python train.py --model="contrastive image-text model" --dataset="drawn human figures in many poses" --train_examples=195000 --image_size=40 --crop_scale_min=1 --horizontal_flip=true --cutout=0.4 --tokenizer="word" --vocab_size=44 --loss="sigmoid" --embed_dim=384 --encoder_arch="vit" --encoder_norm="layernorm" --encoder_norm_position="pre" --encoder_activation="gelu" --encoder_mlp_ratio=4 --encoder_head_dim=64 --encoder_fused_qkv=false --encoder_bias="none" --encoder_qk_norm=false --encoder_parallel_block=false --encoder_inner_norm=false --encoder_moe="top_k" --encoder_num_experts=8 --encoder_moe_every=2 --encoder_expert_mlp_ratio=0.5 --encoder_experts_per_token=2 --encoder_shared_expert=false --encoder_patch_size=[4, 4] --encoder_conv_stem=false --encoder_layers=6 --encoder_width=192 --encoder_positions="sincos" --encoder_pooling="attention" --text_encoder_causal=true --text_encoder_width=384 --text_encoder_layers=7 --text_encoder_norm="layernorm" --text_encoder_norm_position="pre" --text_encoder_activation="gelu" --text_encoder_mlp_ratio=2 --text_encoder_head_dim=64 --text_encoder_fused_qkv=false --text_encoder_bias="none" --text_encoder_qk_norm=false --text_encoder_parallel_block=false --text_encoder_inner_norm=false --text_encoder_drop_path=0.1 --text_encoder_positions="learned" --residual_init="none" --optimizer="cautious_adamw" --lr=0.00073 --beta1=0.85 --beta2=0.99 --eps=1e-08 --cautious_weight_decay=true --magnitude_pruning=0.5 --steps=20800 --batch_size=256 --epochs=27.3 --lr_schedule="cosine" --final_lr_fraction=0.05 --warmup_steps=4160 --weight_decay=0.1
Rows from block 2 of the image encoder of a small contrastive image-text model, named by matrix and row number. Rows with one number belong to one neuron. Each number is 128 + 32 x the weight over its row's rms, rounded and kept within 0 to 255. All counts start at 0. Numbers have three digits each.
After each neuron's rows are labels from the 100 images, of 14848, where the neuron reaches its highest value: "peak on" is the class under the peak. Only what is clearly more common there than usual is listed. The data: drawn human figures in many poses. In brackets: how many of the 100.
# fc1: MLP up (encoder.blocks.2.mlp.fc1.weight, 768x192), inputs 128-191
# fc2: MLP down (encoder.blocks.2.mlp.fc2.weight, 192x768, transposed), outputs 128-191

fc1.372:142128189128150128134128128128128104128153091117128105128080128205128128128128170128128157128142128093128128150176112128060128128089096128046070158118128067128128097128128202071078156128128128
fc2.372:148128128195089128128109195128169128184091067128157105105104145151123194160184193128055128103128104155128120153128128128128128128057066128085077128155169128128128128162128165085093128067128095
peak on: leg (32)

fc1.207:159128128128106079173153068161128128164159128119070087074055128128149128220128107100153128128128128079100176128134081128122128128128102064119108146128128171099128148128084128105151075128128128
fc2.207:128182128128050100128133128128140128128156175128058183147128128172172082128128081105128150128081096128177176205089128128128128092128117128128128128163128157086128142077128177128111118193148128
peak on: head (29)

fc1.466:128159149128158201150128099128167108128128164128128128064128179128073128128154128111128128106082128128128128128128128108151107176173128128128128218058128128173128066204128089128156220160181128
fc2.466:128128128128134128156088128128128128128128128061128128169076128128128128073128128068072128073128173173128128160093156184128128067128085077160106128168088165128128128108128179128128032128190128
peak on: head (25)

fc1.356:128088128128052128145166162128128128222155149137087159128090128108128100128128128161080128080068128055128097166128140085117128128128128075128128128128128174128128108128155069128196197162128128
fc2.356:128128158082128094178128128128128128158080128179128128128133128128168103128128076128175105128128128128128137128128128128081128169128090128174095078075147128147108150084082128083128162128174128
peak on: torso (37); head (25)

fc1.385:128128128128192140128128165128128128128163092128176128165128128128146128073180199128169128128110128128091128167128058128166128086128128089128132128128128128170128128092080084060128128128128103
fc2.385:128195128128082145208128128128155128148128114128128146112128145119192128107095102128070095107128128128128128240042128128128107079128118128128164097128128128075173128128128176128128190128192128
peak on: arm (25)

fc1.509:107128203106128162164171082089128128175128161128148142128145165161128095128157193102128128128081128128102128128184094101128173128128128128096138152128093146128154128128088128088179171177128085
fc2.509:128168137128097162168128093198128128128154148128128128128027181123057128113128101184128128094110161128128128198181161095099128152128128128149157128128162145128128075119101128168128128128098153
peak on: head (47)

fc1.644:150159128091182128103096135096128158164175156185140158128128156073066146101128209128155128128065128128128182128224128086157088128062164128128174144128104175099128128133128128128176184180144116
fc2.644:128128128249149128180128101198128111070093128083108128174151156210173110128124128128128083063128128132128137128128148176084163112117067100108128128171122128141105092128093143128159080128128128
peak on: head (52)

fc1.512:128163128128128128191128195128128171159128128128101128091098128108135100128180128128097128128128128051109128128078060162128173169171113087191128128086128114128008093183128128128128101080128101
fc2.512:128128113128091128128161128128128172128128154094128128128128128140160112107128177128080128128128128099121140088128047128128153096182176128150128110023090158074128080139128085128133122128128152
peak on: head (30)

fc1.332:128182151128211128128128138066128160203155128140128181128128128175128128128049128089128128128128128091115080128128128100128128128128128109090128147128159142128128156128128128128208128128086101
fc2.332:108109186128148101097128128107101181168128128168096177128128102128175097166158135128087163128105128105128086140128169128128143095109108128167092128093151096077128128198084168087179128128083109
peak on: torso (47)

fc1.601:128158116128128128128128128099128188188128128128103167128077128076099210151128078034184128128128128177064128128128128092128128128128068128086128102048128193198084196144128128128093128128128075
fc2.601:128086128128163128128162128128112091116128167093128176173128066128189128181178128061128128128128128128139128183049170128128128128128128128041128128092128113128128150205102128128141128182169054
peak on: head (85)

fc1.36:128188128078140174128100166089077097156128168089058128080128128095086170197128128128128068128093071086153121108054128128182128128128128097060128128175154128236103166128128072128128165084128128
fc2.36:128128128169128147091128128128128088128211097128155128085204128128128154128118128128128093097069075154128157162128131187192107128077128145161166180128128048091165128111128102108128139128136106
peak on: torso (32); leg (25)

fc1.200:102087168174164128115109128123128128128128128167128163186128165128106128121163128082229128128101128128128128160190128173163128128128062128185115128100106128154128106109083079075128128128128128
fc2.200:128128128155128128083081182103128166128128150128128149128128128177128128128171112128195088128128128157128128128048049128128128128075128128128070171128128128128128128157104128128128128205188128
peak on: arm (27)

fc1.585:128128185128128128128162128128128153107128128128128128175095103128095108128147172063128128128096075204128128128117128069159128128128147128143128128145128128128128116128128154111128123143128069
fc2.585:128128128128155071128128128128128073128175128080105128128128128128179164091172163128128128128128160128128143128048109200128170100069128128128191128060128064128128042128121141069110128128128183
peak on: arm (35); leg (26)

fc1.549:075203128128128109155128128069128169173083128128163062087128128085128128079128128190092098128128128094153113154128090088128146068128128128085179128128128128158095157098128128097128171128128063
fc2.549:128180165165128128128128128128113096128160128114128170128128128142128118174128136128128095119128118128159102128079128128022102174105181128183128128128065128128128128065085128087145128079101157
peak on: torso (84)

fc1.190:078081172128078171128173160128069128141100065134188128088098128128101107128169046148059128128128128128192041172161128112078128177155128128128128103128128173128128128069128080128158153128128070
fc2.190:107128177076147169161128092087155128128077106166186128079128238099128174099072098128128099094106160141170128128178128128128157097128128128128177128128157167154128097128128128128129234128096128
peak on: head (53); arm (27)

fc1.513:165128128158128170100140068207172128181165128072128128128190188128128128159128133128112128128128175055086093128102093117128128070099128128128128128128186128054174152186213128095128162076077128
fc2.513:128166128128128096128128253128128128128128128085099128086165147197091128128169128180128140128131128055128128128086050171128128078128128116184128201085128128128128128128128157128167128208153128
peak on: arm (29)

fc1.604:098128128128128100160128128128128114128128206128128180128175128128074089128195128104196128066146128128099128172106142057128128128049128128128128100100199128136105128128185128128128094128189088
fc2.604:128128128128109128128184101128128128097128128167132090089083070128128129128156128128128080086101082189175128128099152082128128174160113198128161128128128128128128088178065174152021209103128128
peak on: leg (29)

fc1.542:128128128145077146172191128121128175165096096128128128128149165075044128096128128155186188165128128077128070159206128128128145185128128175178143171094128128128128115128087103128128087128128050
fc2.542:128128128128128128114074128128012128087128128183076113105128171157128160128128113075128128128031171128162103128128097128128083173128228128182128207128183135128041096128052128128128201128128128
peak on: foot (44); leg (38)

fc1.373:128128102182170176128185128148128173148128065135202128073128128170098128128128069148072154054091128128128128128164128128128170128158128073128128128128085090128128128128128128128128125128087128
fc2.373:184128128128128146128177142128128015128107059128128091173128152128128128128103128128114128088128176128176128136128094170101080128201175102128085098128126128128152226122045120156148128128128128
peak on: leg (39); torso (35)

fc1.524:128128175128128104089128165144103092093081128049115078087186128088091160128144128164162128153087107103199128188128112128166128142101218113128173082128128128128128128061188094080143155107079128
fc2.524:054121204171145185096113145142100128158128079112159064084178145076128176128148176128145128168128066099128107128128128133128138128128160096128128079128128109128136105128157113096097128105128066
peak on: leg (36)

fc1.149:128128128160128173128159128150128128109128128128128233128147128128102150107128110068128128113128128128155097176128093128171156128103096128128128128128128162128128128015082128086128105141172144
fc2.149:109128151128128159130128128065128178092107128128093038098121128128160140112081128128128128128128169128065166145156160128128128128163128128128128113094144128128103128214128141128152153128128108
peak on: head (52)

fc1.503:128128128128128208138091128090083147152128128155178128073128128159128128159128128128128081080105095128128128111173186128106128194062128128128128102075158128128128083099138128128165160128179080
fc2.503:128128128128128128217148128128128136128128095133128128128128191128128128128128128072085128162128128183128153128128169138152128086093147128058128155094128128128167128128128128152099128212170157
peak on: head (36)

fc1.748:077128179149128128128167128057101128128128128128128128128128179128128128142128201128128148037128128128062075128180128073128184099128128107114128147173128128168171128128128128128157174093128104
fc2.748:164128044128128128128128128235128128086128188148128100128128195245111128128165128168128128128128193128155104128128083128128168128128082167128171178128128128128107128085128128154128128128128128
peak on: head (80)

fc1.607:128128137128128128079209086101060177128128128166173084084128128128088114104100128128128111128128137117128128128128089128128083077128128083128128128161068128128084175103101091128128142195128106
fc2.607:192089111101128128167128128128128128103065128153177118128156132055043128128128183095087128128169170128067076074128104063128128189172128128137128128113040128169128128165128041128128182102128149
peak on: leg (29)

fc1.89:128128248094128128105084146079074140128128128128110165128128128128177149175128123082084210128038128081149171184128128162128128128128170128128148095068128159079175128128128128128128128128167128
fc2.89:128128128158128128071080128128128049148128128053226059128189093128128197104128204128128128079128128128196128133128125187128128081189128154128115128128081128128029128137082128128128128158150128
peak on: foot (26)

fc1.558:178128128232128128128079206128084128128128128153110128128128128175128181177098128128068162128128128169128128177184128128128128060128128128128128128128128167128094128128065128128190128128207156
fc2.558:085128128128064065128128128189177128159128216128128128084128169128128128128128128152182128128128078085128128108128128128094081128128128185184128128174128128088128092128128082128128155128128106
peak on: head (62)

fc1.547:101128128095128182128145128128096128128028128192149128128128128101090128128220076128128128092128152128157064128128128128128128160202156128128128140128128128061090128078157100128128128128128085
fc2.547:199128128123154119089100171128052128168128128167170058128128128128089137128128128128128117128080194128169101128128085103128128128128128128159128128128128177169075128149063128066062187153128128
peak on: leg (45)

fc1.733:139148124128186128185128079085128095128176128080128146128170170128128128128128204026128167128128163128062162128200181128128145128128128128105128128169086213158118152218151128089183128128128128
fc2.733:183162077128115109119128150182128084128128074126140103128185156240128128128103128128091062107100166128176081099062040172073128192128144138128082170103128134143128107082128128150128153128145161
peak on: head (79)